From a checkpoint of a small masked spectrogram model: encoder width 256, decoder layers 6.
Rows from block 3 of the decoder, named by matrix and row number. Rows with one number belong to one attention dimension. Each number is 50 + 12 x the weight over the matrix's rms, rounded and kept within 0 to 99. All counts start at 0.
# q: attention query (decoder.3.attn.q.weight, 256x256), inputs 128-255
# k: attention key (decoder.3.attn.k.weight, 256x256), inputs 128-255
q.93:58 42 63 45 49 57 46 34 50 44 67 51 48 34 65 57 49 70 54 40 40 65 55 61 36 47 27 45 72 67 38 54 28 52 50 63 53 35 18 35 53 58 39 51 45 46 61 55 49 56 61 49 67 58 40 51 35 39 49 56 76 67 37 57 45 45 46 53 57 50 55 49 30 46 34 51 43 50 40 53 52 33 37 25 46 53 58 52 42 59 67 48 64 58 54 72 61 42 64 58 47 40 53 38 62 49 57 40 49 65 41 31 58 59 55 57 49 40 53 48 54 31 60 46 34 58 47 72
k.93:35 57 41 38 53 32 56 38 45 45 42 67 48 63 46 55 41 70 45 18 38 46 42 50 45 42 65 41 52 47 52 69 56 58 33 49 67 39 31 44 67 40 44 53 53 38 44 46 56 55 46 35 62 51 52 42 32 57 37 36 39 52 55 36 47 50 38 48 42 62 35 43 73 57 53 61 37 55 45 37 39 34 70 41 61 60 24 50 43 38 46 65 43 54 57 44 42 48 48 34 43 56 54 48 53 45 64 41 64 44 35 33 37 67 51 56 15 45 52 52 62 36 72 43 44 58 36 49
q.94:49 37 44 52 47 43 32 44 54 52 55 31 53 55 29 44 41 46 59 62 75 51 40 39 50 47 77 48 49 48 59 56 60 58 69 44 52 63 68 51 61 51 49 63 46 49 34 54 49 54 38 45 44 48 47 53 76 63 51 63 49 36 46 46 56 48 42 51 58 60 49 51 45 46 59 48 37 31 44 40 39 41 34 68 50 63 57 45 58 47 51 34 46 35 49 63 30 58 47 41 47 41 57 59 51 33 53 62 64 46 57 46 42 46 45 35 54 54 42 47 43 49 59 45 40 41 47 38
k.94:45 25 56 53 48 42 53 60 48 70 61 43 54 42 45 35 38 52 46 65 54 43 38 44 45 31 62 83 43 52 49 39 57 47 46 44 53 54 65 66 37 51 58 49 54 53 39 41 56 33 51 55 55 50 54 44 66 65 56 44 51 34 45 60 59 43 58 65 50 50 34 51 52 51 37 37 54 50 38 58 61 57 36 60 51 68 56 52 55 51 54 33 43 44 50 51 40 56 48 44 55 55 54 62 53 44 41 62 60 52 36 58 59 46 38 41 59 54 29 36 38 59 59 49 45 55 38 33
q.95:61 39 63 50 42 59 39 52 54 65 63 60 64 51 33 23 52 55 42 53 52 52 44 45 51 48 48 49 46 55 44 53 58 50 60 53 54 44 53 50 48 61 50 64 56 50 32 50 50 58 47 57 50 54 35 58 46 46 59 60 47 65 41 50 58 57 47 57 51 38 54 46 53 40 45 60 39 46 46 53 57 63 56 46 49 60 60 54 63 40 25 45 42 45 62 48 59 50 55 70 20 60 56 56 66 46 36 35 30 40 42 44 44 56 66 60 46 38 38 51 75 54 50 42 35 44 42 44
k.95:49 33 34 58 59 38 52 57 55 62 61 66 61 41 42 40 71 69 63 43 64 52 53 52 50 48 65 52 43 53 54 48 33 55 57 30 48 53 57 53 57 72 46 57 54 58 40 60 68 79 48 66 62 50 55 54 35 54 53 71 33 51 43 43 44 60 42 50 37 49 33 46 66 44 67 39 50 37 50 59 46 42 33 44 55 28 59 52 47 46 54 31 28 44 55 38 49 61 32 43 42 66 69 59 43 61 41 38 42 64 44 59 48 53 68 41 50 69 54 38 45 52 63 55 47 47 36 38
q.96:32 53 34 52 61 64 44 58 57 63 63 58 42 47 56 45 51 65 36 62 59 45 76 60 48 39 34 36 52 58 43 62 51 56 49 47 46 19 43 58 46 34 50 41 53 49 46 49 51 45 50 47 31 64 46 38 56 66 48 42 48 45 55 68 70 51 58 63 43 53 35 64 59 29 55 42 55 76 19 39 42 30 27 41 70 25 41 44 44 60 54 63 49 56 47 47 30 65 46 40 48 49 45 64 53 53 42 69 42 48 53 61 54 37 62 53 65 45 51 61 38 49 72 51 45 52 53 33
k.96:50 66 59 65 67 54 54 40 49 29 65 51 63 50 45 48 50 58 62 47 55 44 65 49 42 43 39 53 74 65 60 73 68 52 55 67 55 60 28 64 60 45 35 47 51 53 54 52 37 53 51 49 35 70 43 36 67 67 41 62 65 56 55 53 47 60 46 51 37 59 52 51 34 35 50 61 56 56 61 52 61 32 34 47 52 46 27 47 61 63 59 45 54 52 45 65 54 52 61 46 43 42 51 52 58 63 70 61 48 42 53 38 44 49 38 54 52 42 55 58 48 38 64 45 34 63 50 64
q.97:48 66 55 49 58 45 48 51 51 42 59 61 34 37 54 53 66 51 46 18 40 55 68 56 38 42 52 56 37 50 44 65 33 68 51 52 48 35 35 48 67 69 51 65 48 49 46 69 48 59 47 60 20 56 50 59 52 64 47 53 45 69 45 55 57 54 35 76 48 42 43 49 45 44 61 71 49 29 68 53 55 49 55 35 42 46 23 56 43 52 48 39 33 82 61 43 44 44 39 68 35 86 52 76 36 64 41 70 53 59 47 47 59 55 50 47 58 49 48 44 36 47 62 34 37 32 72 53
k.97:15 41 77 40 58 51 64 50 31 49 66 54 30 30 32 47 53 60 34 28 52 37 62 54 30 28 21 46 51 54 40 65 45 41 68 45 43 31 40 63 54 42 50 35 69 73 66 65 20 84 47 56 53 42 34 54 52 43 56 36 55 40 41 51 58 52 25 50 50 30 51 52 56 31 58 52 46 36 67 41 67 47 53 58 54 45 41 48 40 55 38 57 33 67 43 30 46 46 26 60 35 55 46 50 40 56 44 53 47 47 46 36 36 42 62 20 75 50 66 62 52 54 65 43 40 40 43 52
q.98:48 50 49 58 58 52 78 63 46 51 48 54 45 47 50 42 58 46 53 53 55 38 65 62 49 52 51 38 52 40 49 57 61 50 43 55 46 52 63 44 61 35 41 41 44 54 60 54 48 33 66 42 44 60 42 54 60 50 43 36 49 46 64 58 59 55 51 50 43 40 46 50 77 54 67 59 55 57 49 36 43 49 45 54 58 39 61 48 64 50 49 37 61 55 60 49 36 57 57 39 54 64 53 62 42 59 57 62 51 55 49 40 52 50 51 35 54 50 53 58 45 48 18 55 41 44 51 44
k.98:51 74 30 65 61 56 55 50 51 40 55 49 50 63 46 53 70 42 78 38 55 44 57 49 73 78 28 65 47 45 47 51 59 34 44 34 43 56 62 46 75 36 38 59 59 64 58 55 29 46 50 55 48 59 30 46 41 49 41 62 34 64 63 36 44 73 49 43 46 46 46 46 33 47 48 63 67 56 53 45 45 54 56 70 36 39 57 74 65 46 42 33 48 31 50 51 66 46 42 67 53 56 49 33 59 42 62 59 45 34 38 26 33 51 54 42 59 46 53 51 67 45 56 46 37 55 16 55
q.99:42 38 41 55 58 37 48 38 44 36 46 51 37 46 53 42 47 42 72 47 48 43 59 72 52 42 50 45 36 53 30 39 59 32 34 53 49 58 49 32 58 71 63 36 49 60 61 41 47 41 56 29 58 36 50 57 61 48 14 59 43 34 38 37 47 60 61 40 46 55 67 46 55 57 56 57 57 46 44 60 62 38 47 53 48 63 49 67 52 46 55 42 47 58 44 39 49 35 46 70 39 42 33 46 46 39 59 67 52 57 50 42 45 46 47 48 52 42 71 64 44 44 45 57 50 58 46 54
k.99:60 41 53 63 49 61 58 38 57 46 48 44 57 54 57 44 51 45 79 74 34 42 47 44 58 35 53 57 46 62 44 61 44 51 50 58 38 50 41 51 70 50 46 58 48 38 53 41 33 50 56 58 51 58 59 63 52 53 41 41 52 47 48 50 43 53 61 48 48 58 58 42 37 39 48 58 61 42 42 59 70 43 49 38 41 67 56 75 69 31 38 49 43 59 47 75 75 46 47 73 40 40 41 28 54 38 67 43 49 33 54 44 54 45 53 54 47 48 59 58 62 47 55 49 36 55 55 60
q.100:45 57 59 46 57 30 69 47 36 47 70 50 43 42 39 41 56 41 50 43 62 34 80 52 42 64 42 49 57 47 54 56 52 55 38 55 61 43 53 38 61 38 46 58 44 52 71 48 41 44 45 39 54 57 45 30 50 80 45 37 40 52 61 45 49 46 60 54 39 64 35 35 65 44 43 43 46 49 42 33 31 32 53 67 59 47 48 41 35 65 59 38 49 51 57 46 49 40 58 50 56 49 50 63 48 79 56 56 66 41 46 43 56 63 38 41 46 37 44 44 50 51 31 36 29 48 25 48
k.100:70 57 55 70 57 48 55 53 44 63 50 45 34 57 29 49 69 49 61 45 63 51 44 65 57 60 39 58 59 37 42 45 55 57 59 39 32 45 58 53 67 35 41 49 46 27 43 44 47 46 46 54 45 53 64 19 53 61 51 44 46 46 39 43 52 49 51 53 45 62 50 36 31 38 46 64 55 50 67 52 50 28 70 54 48 76 45 66 62 47 53 40 69 42 49 49 52 40 40 40 30 53 45 39 38 27 68 54 41 25 53 41 31 59 54 58 42 56 37 55 46 54 70 63 37 50 28 59
q.101:60 35 46 38 59 60 57 39 55 51 41 63 48 67 29 48 48 42 28 59 51 51 38 49 48 54 47 46 54 68 69 36 49 38 52 56 50 49 55 72 37 52 57 35 56 46 41 51 44 59 53 62 39 29 55 55 25 35 43 39 50 56 46 52 62 63 62 56 45 53 73 62 52 35 51 56 59 53 61 63 48 59 45 45 48 55 62 36 68 52 43 70 55 45 41 41 34 57 38 69 31 56 41 63 67 37 44 55 27 31 55 65 33 49 53 52 45 64 35 38 48 45 43 44 62 49 46 53
k.101:49 40 38 26 62 44 64 42 52 51 51 56 63 44 52 44 50 49 28 56 45 49 41 40 56 76 46 66 55 55 53 44 51 44 61 36 58 64 49 59 49 47 50 62 69 48 58 44 49 58 51 69 50 45 40 58 45 34 32 57 34 66 41 46 33 66 45 53 42 34 60 51 43 58 52 45 53 32 68 51 52 62 54 53 49 44 42 47 61 48 60 36 56 43 53 33 46 52 45 47 59 48 40 72 54 54 24 53 62 48 41 60 35 53 54 37 43 57 63 43 54 40 39 52 76 50 38 41
q.102:49 56 62 38 37 65 40 33 52 52 50 21 54 44 44 53 42 42 47 47 41 57 52 58 50 63 71 37 61 36 61 30 52 41 39 50 53 61 52 43 56 53 55 52 41 48 44 42 52 33 52 63 55 37 53 52 53 27 49 54 61 30 54 42 34 44 37 38 67 66 54 55 45 70 42 48 46 41 42 53 47 62 76 37 40 76 47 48 61 49 56 59 73 58 53 30 45 46 51 75 70 36 45 44 82 47 64 47 57 61 61 55 64 45 42 48 46 43 62 65 38 64 55 52 39 36 46 58
k.102:41 44 48 42 36 61 48 31 57 48 56 45 45 37 61 51 60 55 48 28 35 69 50 60 46 47 48 37 36 52 44 46 61 44 64 47 45 53 56 24 25 54 63 61 49 58 37 42 53 43 51 53 58 58 58 71 51 52 45 55 62 52 54 43 52 49 37 56 42 61 56 53 65 60 53 45 37 59 58 70 45 55 53 54 47 53 57 39 60 58 34 62 61 75 48 46 39 33 33 55 40 51 28 53 59 59 47 53 42 47 59 67 53 39 50 52 60 52 55 44 55 66 45 45 41 43 69 36
q.103:48 44 51 57 60 66 45 51 43 58 41 50 38 56 36 63 52 36 22 40 38 52 53 69 37 60 63 42 60 57 61 57 82 61 55 31 33 57 43 24 41 45 51 66 54 63 56 36 35 39 46 50 25 46 54 57 43 57 48 19 20 28 74 54 57 57 45 35 32 57 50 73 71 44 63 47 46 62 12 64 29 34 41 69 54 66 50 29 39 52 43 76 53 46 30 38 54 23 30 63 55 48 65 45 66 66 57 44 42 49 57 41 39 35 52 15 26 37 62 54 36 58 72 65 59 43 62 34
k.103:69 41 46 59 64 43 63 63 55 57 58 70 57 51 49 50 73 77 33 46 55 49 49 68 48 44 41 46 39 80 42 46 75 51 54 46 47 39 39 38 43 63 32 45 71 59 57 46 47 41 60 41 55 47 42 40 44 52 36 34 69 71 47 53 47 54 58 63 52 22 41 46 57 31 41 46 64 62 43 59 38 56 40 54 35 58 52 29 42 66 48 61 33 42 34 60 67 47 51 67 45 55 65 57 59 47 48 30 52 57 39 41 41 29 70 47 58 42 65 35 42 55 32 39 50 63 69 46
q.104:64 67 58 46 48 53 50 49 54 66 47 65 65 32 36 47 59 45 53 35 53 53 44 48 40 39 59 63 44 56 63 50 42 40 51 59 58 42 28 56 34 65 72 36 47 57 49 51 40 52 53 52 61 50 66 42 56 33 43 61 68 61 48 58 75 59 71 54 67 39 45 45 45 34 51 57 51 67 53 72 52 25 40 32 37 41 59 29 38 57 44 46 45 52 52 71 52 61 48 49 53 50 49 45 63 40 42 25 47 41 43 47 55 43 55 41 35 35 45 39 33 49 63 55 43 39 76 54
k.104:32 44 32 44 63 45 58 42 40 34 44 65 65 61 46 50 39 63 61 29 42 51 44 45 55 41 38 60 34 68 46 39 58 46 54 45 56 53 48 45 55 55 44 65 55 45 48 58 56 64 59 62 69 49 48 42 62 68 40 44 42 65 60 56 62 48 72 66 43 55 40 49 43 46 42 38 43 68 44 35 60 50 44 39 53 50 43 53 43 67 60 46 34 61 57 54 61 41 48 33 53 54 35 40 39 49 48 41 62 52 41 33 41 50 40 36 17 47 63 57 62 38 56 33 70 57 61 49
q.105:51 65 50 41 50 55 57 46 38 56 40 56 39 79 57 63 54 31 57 44 52 48 55 51 67 58 44 69 33 63 59 45 70 32 31 43 64 45 30 59 47 63 62 61 49 60 54 44 46 48 41 51 40 49 58 36 37 57 35 44 38 41 49 35 29 39 65 41 46 71 72 57 36 65 53 47 56 59 52 33 48 45 61 44 65 49 50 52 45 56 43 52 61 52 54 54 33 46 41 75 70 47 45 31 62 52 49 56 36 26 51 54 62 49 42 51 35 40 51 66 45 65 64 42 42 54 50 52
k.105:59 67 51 33 38 57 40 50 48 42 39 67 42 34 52 40 56 75 71 50 45 50 62 72 51 37 44 36 39 48 54 51 42 44 30 65 39 28 47 25 57 48 67 48 33 62 55 46 47 40 52 47 70 61 66 55 28 52 26 61 82 50 50 56 55 37 50 36 70 57 54 60 44 50 49 57 55 66 29 52 43 40 53 27 50 63 48 45 69 27 53 45 79 72 50 53 56 42 71 45 58 38 42 44 43 58 50 35 59 46 56 53 53 56 48 56 47 55 52 67 42 46 35 60 48 42 65 79
q.106:45 66 46 49 47 58 56 64 35 45 45 37 50 53 44 49 44 51 57 43 50 53 49 27 43 67 54 52 42 39 49 45 49 61 36 49 52 45 69 37 39 62 56 49 48 55 55 54 50 59 55 24 29 34 40 37 50 58 47 34 48 39 57 63 38 41 64 54 52 61 71 55 70 42 59 48 57 55 56 47 31 48 55 52 54 38 37 48 51 56 50 51 54 58 52 34 47 53 50 45 48 61 58 49 52 52 34 47 58 63 56 67 56 49 42 46 60 61 45 41 41 45 31 43 53 42 54 61
k.106:65 56 42 56 56 40 63 50 44 49 43 57 71 50 51 59 41 49 55 55 43 44 53 46 52 73 49 50 31 69 54 33 36 59 33 53 48 58 63 65 57 46 48 54 60 50 70 55 47 52 38 58 61 48 57 39 46 46 52 58 59 55 43 43 52 45 52 56 51 44 52 49 33 51 51 54 51 57 67 68 59 67 60 53 52 41 47 55 69 46 64 55 69 40 45 47 46 67 42 54 44 49 37 35 45 40 35 46 36 56 50 58 45 62 47 51 47 55 54 48 43 48 37 48 56 50 50 65
q.107:25 60 37 64 57 46 48 44 57 68 57 26 37 52 79 64 58 49 57 63 63 46 66 56 56 64 37 56 35 40 29 45 56 46 43 40 47 48 64 55 67 55 39 45 56 62 25 56 45 55 53 50 56 57 48 54 60 64 48 46 48 42 55 63 71 68 51 60 43 47 42 37 62 35 68 27 64 40 27 60 48 49 38 54 48 39 53 50 56 45 44 37 26 64 36 59 58 42 39 39 31 61 32 43 33 49 52 56 49 65 39 27 43 48 47 41 56 42 60 46 60 46 67 42 53 55 37 41
k.107:62 46 57 58 52 44 71 43 69 41 43 50 41 83 46 64 61 38 58 55 69 50 47 53 40 53 53 75 59 82 46 65 53 64 62 41 31 54 53 62 60 66 57 46 52 42 27 56 40 66 50 56 41 50 63 53 67 52 41 28 61 48 59 64 59 61 66 64 49 38 52 53 68 44 61 50 59 54 54 48 53 48 41 70 50 62 36 60 53 51 54 60 48 46 51 85 55 45 50 59 46 49 46 46 60 50 49 57 39 55 45 27 48 31 64 33 45 43 57 15 50 45 64 55 46 41 45 46
q.108:54 46 54 42 64 70 41 51 61 33 60 44 57 32 56 49 35 63 41 22 45 59 35 56 52 72 71 48 57 53 45 41 46 56 46 63 53 73 46 42 52 46 64 81 46 58 32 62 58 36 52 44 77 52 63 52 41 49 48 76 59 48 57 44 38 40 54 44 34 59 52 58 58 52 55 42 59 45 37 54 60 57 32 70 42 66 40 55 61 33 41 62 50 26 53 28 52 59 62 73 50 33 53 45 77 54 42 62 47 61 50 52 45 38 46 64 40 70 52 52 42 57 66 42 45 62 62 36
k.108:53 24 45 40 63 53 63 65 50 37 48 45 66 45 75 51 47 69 31 48 26 63 55 51 83 42 42 41 56 50 22 64 23 73 48 75 58 29 41 46 40 48 58 47 52 58 42 56 64 38 51 42 49 48 56 53 36 57 70 53 63 50 42 53 55 31 35 65 57 45 31 53 55 42 45 37 41 39 45 43 58 42 74 47 59 56 50 66 43 51 46 68 51 56 61 47 44 68 54 42 51 63 33 57 38 45 49 30 54 53 39 49 49 55 51 55 56 51 40 61 50 43 61 39 46 58 71 53
q.109:10 18 37 46 53 69 30 23 54 66 47 55 50 70 34 63 53 42 56 68 45 45 34 59 51 67 48 43 58 42 52 40 46 45 54 43 38 50 66 62 43 47 59 32 72 55 38 44 37 57 48 56 32 37 45 69 61 44 36 26 30 21 42 63 45 63 46 56 63 55 50 69 49 43 49 48 60 43 33 52 38 51 56 48 51 70 58 50 56 46 41 45 47 30 34 58 49 42 34 54 39 49 52 44 43 58 67 48 55 82 54 47 32 46 62 37 60 60 69 53 35 60 61 49 58 36 56 50
k.109:58 42 40 55 35 44 47 39 61 53 53 62 45 41 42 42 73 42 49 35 52 54 44 71 47 49 32 69 46 51 53 47 64 30 53 51 33 63 47 72 47 64 66 66 52 55 58 52 25 71 46 56 45 51 59 72 50 47 51 42 43 46 45 43 41 52 46 56 49 48 59 62 53 56 43 54 57 35 62 68 59 61 50 62 43 60 68 39 50 44 42 51 59 51 40 46 48 39 46 68 41 32 48 52 60 70 72 53 63 57 60 63 57 39 60 53 27 55 75 28 57 53 56 38 43 42 55 35
q.110:49 29 50 38 39 44 38 33 59 61 36 58 43 51 65 38 57 58 51 40 59 50 48 47 35 39 46 44 62 53 58 50 47 39 44 59 49 30 46 48 50 51 63 49 45 52 52 55 45 48 55 38 60 46 45 46 47 45 37 63 53 67 52 53 44 42 54 65 54 36 56 55 54 53 42 52 49 44 47 44 55 45 58 51 31 49 53 47 50 45 38 43 22 61 39 53 58 56 62 58 50 43 51 70 64 52 53 52 62 56 47 40 41 39 72 50 60 44 53 47 54 52 41 43 46 56 59 42
k.110:51 52 58 67 49 61 35 44 43 36 38 55 60 56 71 50 42 49 57 43 41 57 55 35 45 39 43 41 59 51 58 60 31 54 52 53 52 51 40 69 46 57 47 53 49 56 57 52 39 59 47 58 47 34 47 66 54 38 60 62 51 63 44 56 43 64 34 62 39 61 53 52 46 51 47 45 57 45 54 38 49 40 47 26 50 49 46 46 49 42 45 64 37 56 50 50 53 49 29 50 37 44 67 54 44 40 77 56 52 48 49 44 44 44 49 51 37 50 54 54 61 42 56 52 51 51 64 46
q.111:56 55 65 54 61 66 41 56 46 45 57 68 31 27 47 42 49 55 50 33 44 44 58 42 37 53 41 31 58 56 43 69 43 58 53 60 51 39 39 56 48 30 64 40 51 45 51 49 48 45 45 48 35 40 34 46 48 42 54 50 63 48 56 48 51 42 31 46 46 57 39 55 83 53 43 67 23 73 43 47 49 38 30 38 47 71 61 40 40 52 49 50 58 37 58 48 23 44 71 46 73 37 76 58 38 71 50 52 43 61 48 41 55 46 55 46 26 32 43 31 42 49 57 33 45 50 73 54
k.111:37 72 40 53 67 38 59 57 44 45 61 41 44 55 36 48 55 51 26 27 46 44 58 32 52 49 49 28 54 24 50 58 57 38 50 65 64 43 55 41 42 51 48 46 58 44 66 62 44 44 47 66 38 56 17 35 54 48 47 34 39 61 58 33 55 47 32 53 42 52 58 55 38 20 44 31 31 80 38 51 54 32 49 47 47 46 41 31 54 56 50 65 32 48 48 35 54 52 35 45 27 57 62 61 51 59 51 63 71 61 50 35 45 60 57 48 26 50 43 58 50 41 57 50 41 56 33 42
q.112:49 27 62 52 78 57 60 64 48 41 35 54 38 54 62 55 54 42 57 58 50 40 64 78 52 62 50 38 58 68 40 39 51 67 51 35 59 63 63 38 54 48 60 41 64 71 35 48 51 47 65 25 22 54 69 44 40 47 59 51 42 61 67 35 23 62 43 60 27 40 49 64 73 43 52 56 47 40 68 53 42 70 42 76 55 23 45 42 67 39 43 56 58 30 54 34 41 41 39 58 37 68 65 46 53 76 27 60 39 57 60 47 43 37 59 50 63 62 62 45 41 64 59 35 68 36 41 37
k.112:50 46 48 40 57 36 67 57 53 53 54 44 62 34 73 55 37 45 27 63 32 59 56 54 46 60 34 40 63 29 39 40 41 59 50 62 41 56 46 39 48 48 37 54 58 60 58 34 51 47 36 66 56 62 44 55 29 20 55 47 48 54 38 61 34 34 33 27 51 20 38 56 62 42 45 48 53 48 60 67 43 62 68 57 39 40 63 53 51 33 59 50 51 23 48 33 49 50 47 56 59 48 49 37 50 62 39 38 36 41 54 45 27 44 47 37 70 57 45 54 67 58 60 52 62 40 48 47
q.113:63 61 47 54 30 52 25 53 39 71 47 42 72 39 51 49 33 56 43 42 58 54 25 29 44 76 35 64 44 37 38 32 37 55 36 50 43 53 48 50 35 53 46 60 51 73 57 46 49 51 44 53 62 55 54 50 57 45 61 58 41 53 52 37 47 58 67 38 57 47 37 39 37 57 54 24 45 29 33 38 56 52 61 51 58 47 59 38 59 45 51 42 50 43 55 58 60 47 52 51 47 52 52 29 65 50 55 13 50 51 55 37 35 62 38 59 45 47 43 41 62 46 68 71 52 59 41 53
k.113:59 27 55 46 45 60 32 54 41 63 37 42 64 48 54 53 40 60 48 54 60 54 36 60 57 29 62 58 24 65 44 41 47 54 33 55 38 49 58 47 31 58 59 33 33 51 47 37 53 43 46 40 58 54 69 41 84 53 54 58 66 45 49 46 70 47 54 70 52 52 34 54 63 58 57 49 41 71 40 67 44 60 41 50 60 63 64 32 56 53 53 55 48 45 54 62 48 42 55 23 52 47 41 59 47 50 68 40 38 56 60 44 60 56 65 54 43 36 42 39 47 49 34 47 47 66 41 55
q.114:49 49 71 53 55 62 57 53 62 41 59 40 52 37 50 61 34 63 38 45 58 37 52 61 43 35 40 64 40 34 38 46 36 65 64 63 62 52 38 64 48 67 49 61 34 33 61 67 59 45 39 65 68 67 57 31 65 60 22 64 66 50 49 56 74 58 58 58 52 48 49 36 44 36 50 36 37 65 41 59 62 61 10 50 54 52 52 44 43 51 74 43 61 68 60 57 48 36 68 40 46 41 52 34 27 38 18 72 36 54 64 52 67 61 41 72 43 31 44 51 61 38 52 50 53 49 45 43
k.114:34 59 66 56 60 60 58 52 39 42 46 23 44 82 34 61 22 53 53 41 56 44 53 49 68 45 72 61 68 74 42 73 33 67 49 48 56 39 56 40 42 41 52 50 34 46 39 60 56 18 48 66 53 56 44 27 53 67 47 47 58 40 72 60 60 62 59 59 58 68 31 37 69 43 71 42 38 54 29 51 39 50 20 51 68 57 40 63 44 61 77 48 55 50 70 85 48 41 48 44 39 70 66 46 51 58 07 49 59 54 47 48 56 64 35 49 38 40 29 47 39 36 41 55 61 49 47 56
q.115:55 46 68 38 33 57 40 31 58 32 65 57 35 64 58 53 50 58 62 52 39 39 44 47 47 37 50 41 43 54 50 45 58 51 64 68 47 44 44 35 36 47 41 40 41 51 55 53 49 40 58 51 38 38 47 61 38 40 25 52 54 55 36 64 60 46 20 66 60 51 58 53 51 50 42 52 42 48 42 66 40 52 39 48 36 57 59 61 52 37 49 41 50 51 42 82 69 44 73 61 64 31 66 59 60 70 52 59 68 49 46 26 46 44 56 46 36 41 38 31 59 26 52 51 37 45 44 49
k.115:52 55 77 45 47 63 50 53 46 50 37 52 33 54 34 55 49 45 50 45 51 49 46 36 24 47 41 36 50 65 49 51 55 51 56 40 50 56 48 58 41 59 55 43 31 39 55 65 21 43 66 33 41 39 38 59 38 57 53 35 43 51 47 47 61 40 47 60 54 56 40 45 57 46 38 49 42 48 46 51 48 38 61 34 48 64 65 46 44 57 58 47 52 47 54 59 41 46 66 59 40 59 68 58 58 35 57 40 71 67 30 53 68 42 49 36 28 53 61 42 61 64 47 41 44 20 44 58
q.116:47 44 50 59 61 35 53 49 56 26 58 48 49 78 68 54 66 53 61 56 48 51 42 51 40 42 60 84 46 67 64 66 51 42 52 47 62 57 37 40 59 59 49 55 49 45 53 65 54 65 43 47 34 62 69 49 43 59 54 41 41 52 56 46 25 43 48 48 46 74 51 43 41 56 44 42 39 41 48 48 48 50 54 55 55 63 56 62 43 52 50 39 53 53 59 67 57 28 58 55 53 51 49 49 26 46 40 65 31 59 52 47 40 60 35 67 50 48 35 48 67 46 68 40 45 69 47 37
k.116:57 58 49 50 47 49 63 53 55 53 23 53 32 55 27 37 66 58 53 51 30 43 48 47 38 28 48 57 66 62 46 54 37 64 55 44 31 37 48 55 59 40 61 63 47 53 47 50 57 47 58 43 65 46 55 45 34 34 45 50 41 45 37 48 60 32 50 45 56 37 40 52 56 34 66 42 55 37 52 43 32 37 52 42 41 68 47 51 31 44 67 51 51 46 45 54 46 54 45 63 43 50 56 49 53 55 31 42 42 42 49 54 57 39 50 60 39 49 39 60 55 70 52 78 49 44 52 58
q.117:49 42 63 42 50 51 43 32 51 58 54 53 52 50 42 37 63 50 59 48 47 51 51 47 37 24 52 53 55 38 44 46 40 49 49 52 54 40 57 48 71 46 48 35 49 36 64 53 49 55 50 31 46 39 49 35 68 52 50 56 58 56 35 57 36 54 68 53 54 44 58 42 52 47 36 54 47 39 46 36 63 43 77 47 54 39 55 43 42 55 34 45 41 53 57 56 52 73 55 50 38 49 44 51 45 52 55 48 62 59 56 45 55 50 47 56 56 44 38 34 50 51 38 49 38 62 46 69
k.117:55 59 61 51 43 55 24 48 46 49 56 33 46 23 44 33 58 56 67 43 41 49 51 46 45 43 52 47 41 42 57 43 45 56 53 55 47 48 61 58 37 47 51 42 46 36 57 60 46 49 42 42 57 50 67 68 54 60 65 57 45 54 50 38 58 39 45 46 38 70 52 54 47 62 38 63 50 48 48 53 64 27 68 48 53 50 72 52 45 49 58 38 51 51 60 56 34 59 55 35 36 42 42 49 52 25 53 61 64 31 51 57 60 33 50 41 40 61 38 54 40 40 41 44 14 47 30 50
q.118:38 63 43 39 43 76 34 56 49 73 58 27 68 76 44 45 26 36 45 57 48 52 62 50 49 80 45 65 40 61 53 49 67 15 37 64 50 62 40 72 24 49 47 66 58 82 67 45 39 64 62 66 43 38 38 69 62 45 47 39 39 48 84 54 64 63 78 48 34 68 43 59 51 47 79 54 72 38 30 56 47 80 67 31 53 35 48 34 68 49 30 45 42 60 49 30 55 47 44 58 21 70 40 47 78 43 60 43 58 44 62 67 36 49 60 45 61 53 49 58 48 50 58 44 53 68 36 32
k.118:63 33 39 24 57 62 51 51 55 62 31 60 68 55 49 58 73 30 72 47 45 56 47 36 54 56 30 70 56 56 21 24 66 59 56 71 50 58 58 60 79 54 61 46 38 70 39 62 47 59 32 47 61 42 69 48 40 36 45 58 60 55 40 64 60 61 62 63 60 33 58 56 55 62 70 54 64 47 63 62 24 51 53 47 59 28 55 62 41 59 45 55 53 59 54 59 52 45 41 39 49 52 30 58 56 17 43 50 34 50 35 34 55 56 64 39 32 49 52 44 72 48 55 53 60 42 36 68
q.119:59 57 62 28 46 54 60 62 51 56 42 56 49 39 45 38 58 55 61 36 23 43 57 48 49 49 56 48 77 41 51 51 43 64 42 58 51 47 61 15 88 56 53 53 54 48 42 49 53 24 63 49 43 65 44 43 40 41 60 50 40 59 68 27 43 72 53 58 44 46 64 55 79 48 67 64 42 58 43 57 40 52 50 48 39 38 52 52 44 39 44 40 44 55 57 59 55 56 50 50 55 54 59 48 70 50 37 52 55 60 63 53 40 42 63 48 44 47 47 38 45 54 38 35 51 60 47 49
k.119:53 41 30 41 58 34 49 59 46 48 72 51 66 37 53 47 72 59 49 47 37 52 52 44 56 51 44 49 37 66 40 37 41 57 53 35 41 67 65 36 57 73 49 63 41 68 43 49 47 53 40 64 53 62 50 62 47 52 65 54 47 71 36 45 36 52 40 56 40 35 48 55 47 45 48 46 57 58 46 54 46 40 51 45 44 51 65 59 51 53 40 39 40 48 47 48 42 47 50 54 41 60 58 45 49 35 41 57 46 51 49 59 30 45 56 47 58 46 52 31 69 55 44 58 51 61 55 51